python train.py --crop_scale_min=1 --vocab_size=14 --arch="mlp_mixer" --norm="layernorm" --norm_position="pre" --hidden_act="gelu" --drop_path=0.1 --width=512 --muon_scale="original" --learning_rate=0.03 --momentum=0.95 --nesterov=true --adamw_lr_other_params=0.001 --warmup_steps=170 --weight_decay=0.004
Rows from block 6 of a small CTC image transcriber, named by matrix and row number. Rows with one number belong to one neuron. Each number is 128 + 32 x the weight over its row's rms, rounded and kept within 0 to 255. All counts start at 0. Numbers have three digits each.
After each neuron's rows are labels from the 100 images, of 14848, where the neuron reaches its highest value: "lies over" is the class under the peak. Only what is clearly more common there than usual is listed. The data: numbers of one to four digits printed on busy colour backdrops.
# fc1: MLP up (model.blocks.6.mlp.fc1.weight, 1024x512), inputs 148-221
# fc2: MLP down (model.blocks.6.mlp.fc2.weight, 512x1024, transposed), outputs 148-221

fc1.219:102129122122138092197112123139085168102093105112114097097134110097125124139132113154124158066101102122138139111072050166106114070155150128160045145174165123174106112102096155102195132129144091155127106086181153113101121088
fc2.219:117130174100147134136174100110157128095148152090138081119117181075124105137148153093150106096121043080109103085168154131079131106086092122129127080095195086110147114206150147101174180188117166067110179096089117098152121127
lies over: digit 8

fc1.117:159127182143180092120168155096121131152165176100132167136165178180150119121117153166114151136156103133126102110163160083073099084079163131087145146131165077203140124020099071110058060137109138150101142114100144141149124150
fc2.117:113146147153124145187132069108107134150044160055104103140074163114096128166119141071096105100121107094157164131108152105071149143105145123146118159089089150122163132073090090102113196107181095121165124199186145194087144160
lies over: digit 9

fc1.336:160119068177116154133135126145087053120161107121082129158093129137180125155152133102173133159190084144078190175125136122135100141087131175117162198135155191134088145069164125104121198150066146141107115127101127109072145101
fc2.336:120075172102127173145125167138121131115162084069119146127094115076118124091105102140101131155222129108147135093161098121102104056135164129090129110152148138158137156191105077100118088137122071089165163143170156186123095144
lies over: digit 4

fc1.744:071158146112153137093154137130159103116178183112141115139114168077098113131106131132094101071130149160117138154133128169087120187122125116112075082102134119118136117148198091157138085125173107167113121164087162083176163166
fc2.744:193099128058055097132142203138115095095093120107100095146089118156114078187129121181184170139148132100145159185141117133176140145095101108161056132091141113105129187168144108120129080079143123143142175083079064125090105122
lies over: digit 8

fc1.190:099137124146137140116104093114155156206077162150141109150100166137161114180219143182135143152107119152137112144182139141125138149119135107117109118093150104142137067120121090070098059166154141094096129146079051152168090126
fc2.190:129113149088083152149151175112129158052150107108117120118105094176136098104117108143116130144150146151123166152151158127161117122126139161193164177159121158138165181140170115089148093101176153110083141112130173133092157145
lies over: digit 9

fc1.222:147127111133132115131134093121109139192169125201141128138171142173127175142109129145107128155131097138124090106155159094162143114161117103150126119104158094129051092110125106185133103100161153118111152209138206100118120143
fc2.222:094128175078164126116110103084075126119148144107135150163079142124125143143141101141109149080184200147125137134122144081126123123147083120134163121144191146172082092056149171074146154102137145098130140168159056169115113090
lies over: digit 9

fc1.548:126112112157126082138125080159134116103127127137113166156097144130108111133121168173107098110117152162129119120150191115206133118108076109106133104094079187099169115177199143083138158126132147178168154139133139052142126152
fc2.548:132120132038106113128091139126171133151153207118095089145143069139112146121114124159159110078118174103082088108099106144146105159135153111130150150047147101191112062125137145140109103156111098103120121094152188138115074156
lies over: digit 4

fc1.728:044114161103137111130139096100164112155144129126054121125146150191120107157127104091061097113162084159128120119116157083100083113134120140135169174060145107124099132163145104134068145117220099174148116098154067103153122111
fc2.728:129138169162142112049131118149223152143115115155121131137165146182116165093085173149113116155141106153149114136103088126153158110122152143158146085102136174110069182115137052102137137115167169144176174136090142104151080156
lies over: digit 3

fc1.419:174165139148147165085162094089164166145124154135135077126113102087105133101121177145175156203167139162129119187200144138128142148174168166133134148223094184080117040097125111161106087176146156139092139102095145115166111183
fc2.419:098172109187161150160113114138102200109122110173109184125130158138130110176118115128086123134106095192124119085089140123163093105110121127133174138092130125161196087093086162126116155139118137180107152147163138130105167138
lies over: digit 4

fc1.727:138125120120089057100095109094140148151162144098070063121107139106141110136155078100064110160132223136107095110123085128149131108071130111114141087192091132175106118111154155138142126190125112178134154168072154137144129119
fc2.727:162120100094160104137139193150094079151101095157121155133101124137134187161121124110090085142117120095107150122145062163107127102115139169131095143202117103154087148157153145151143178113126117129133150157104182102144159145
lies over: digit 3

fc1.43:127120095064096093123085118134096129068144117107083155089132126114110116118171158132147194129166161173132104162094174107123168108117093167110147153115126082090143066135143104157119190138088115141084150144090145092048136102
fc2.43:159130109141149111081085067102149063116119158134130140131145128136142093097156168103159073099145105113150111087212064145124135140126190180109058128169110147120162157185177058157180135087189100091113069176177167161190095119
lies over: digit 3

fc1.754:183146133128080153202190156125140180150115091131071084151108150125115080151123132135136126057133111059120119089123152088134077158103086139130121138105125100111126158084100091117126125119146119090118127139135100188095100158
fc2.754:116117123183107124071118102161103099126173079148114177164121168153113136165081102099152113171137134105153132176112143140127117147094153118080105132091148163067150074113138154107124207116092166138108142162122129176192128121
lies over: digit 9

fc1.258:210029136204086097114122150155129075157159129165128132080181146139154141173106175110089120157102148119168113107138146070104092077071129126179230132162142098139103130064129087130125111117153149107086116164178193150107111146
fc2.258:140179095125084190161112075128203154132094086104182133118145175108119170149108165151109111117112117163125112113110110144090142111154135093141123144096146107163153052074141146164069162159155142177116146101122071135163130134
lies over: digit 9

fc1.162:107112129156182099129160067082139141136159169075157175095175097098124087148131118212116147161122095145133091110119171079116165144114114133139189079124146156129108085155116181147117181127126102089114183102100140098179102096
fc2.162:137115138073162130088093158147153120128214108137077097155134140127115175158125157139091061095160178151174094100065116136136150110146142069125166111208211119186081124077153123126118148108158185107162141123140107199121105119
lies over: digit 9

fc1.135:115076124147128088129129100105116121055174172170148110174144152168118094103198144116118170079111130150150106097113100113122117174159126186160121137142126189175118164128110138185170102154146144139080108083110110089128102181
fc2.135:154137147131168161151155132145112120121108126092090151108180136113131138186083160058071123179129083150091081156141177106087097065112123121124100116143107142100106114171185074159100148101076120111132147157089170141164122090
lies over: digit 4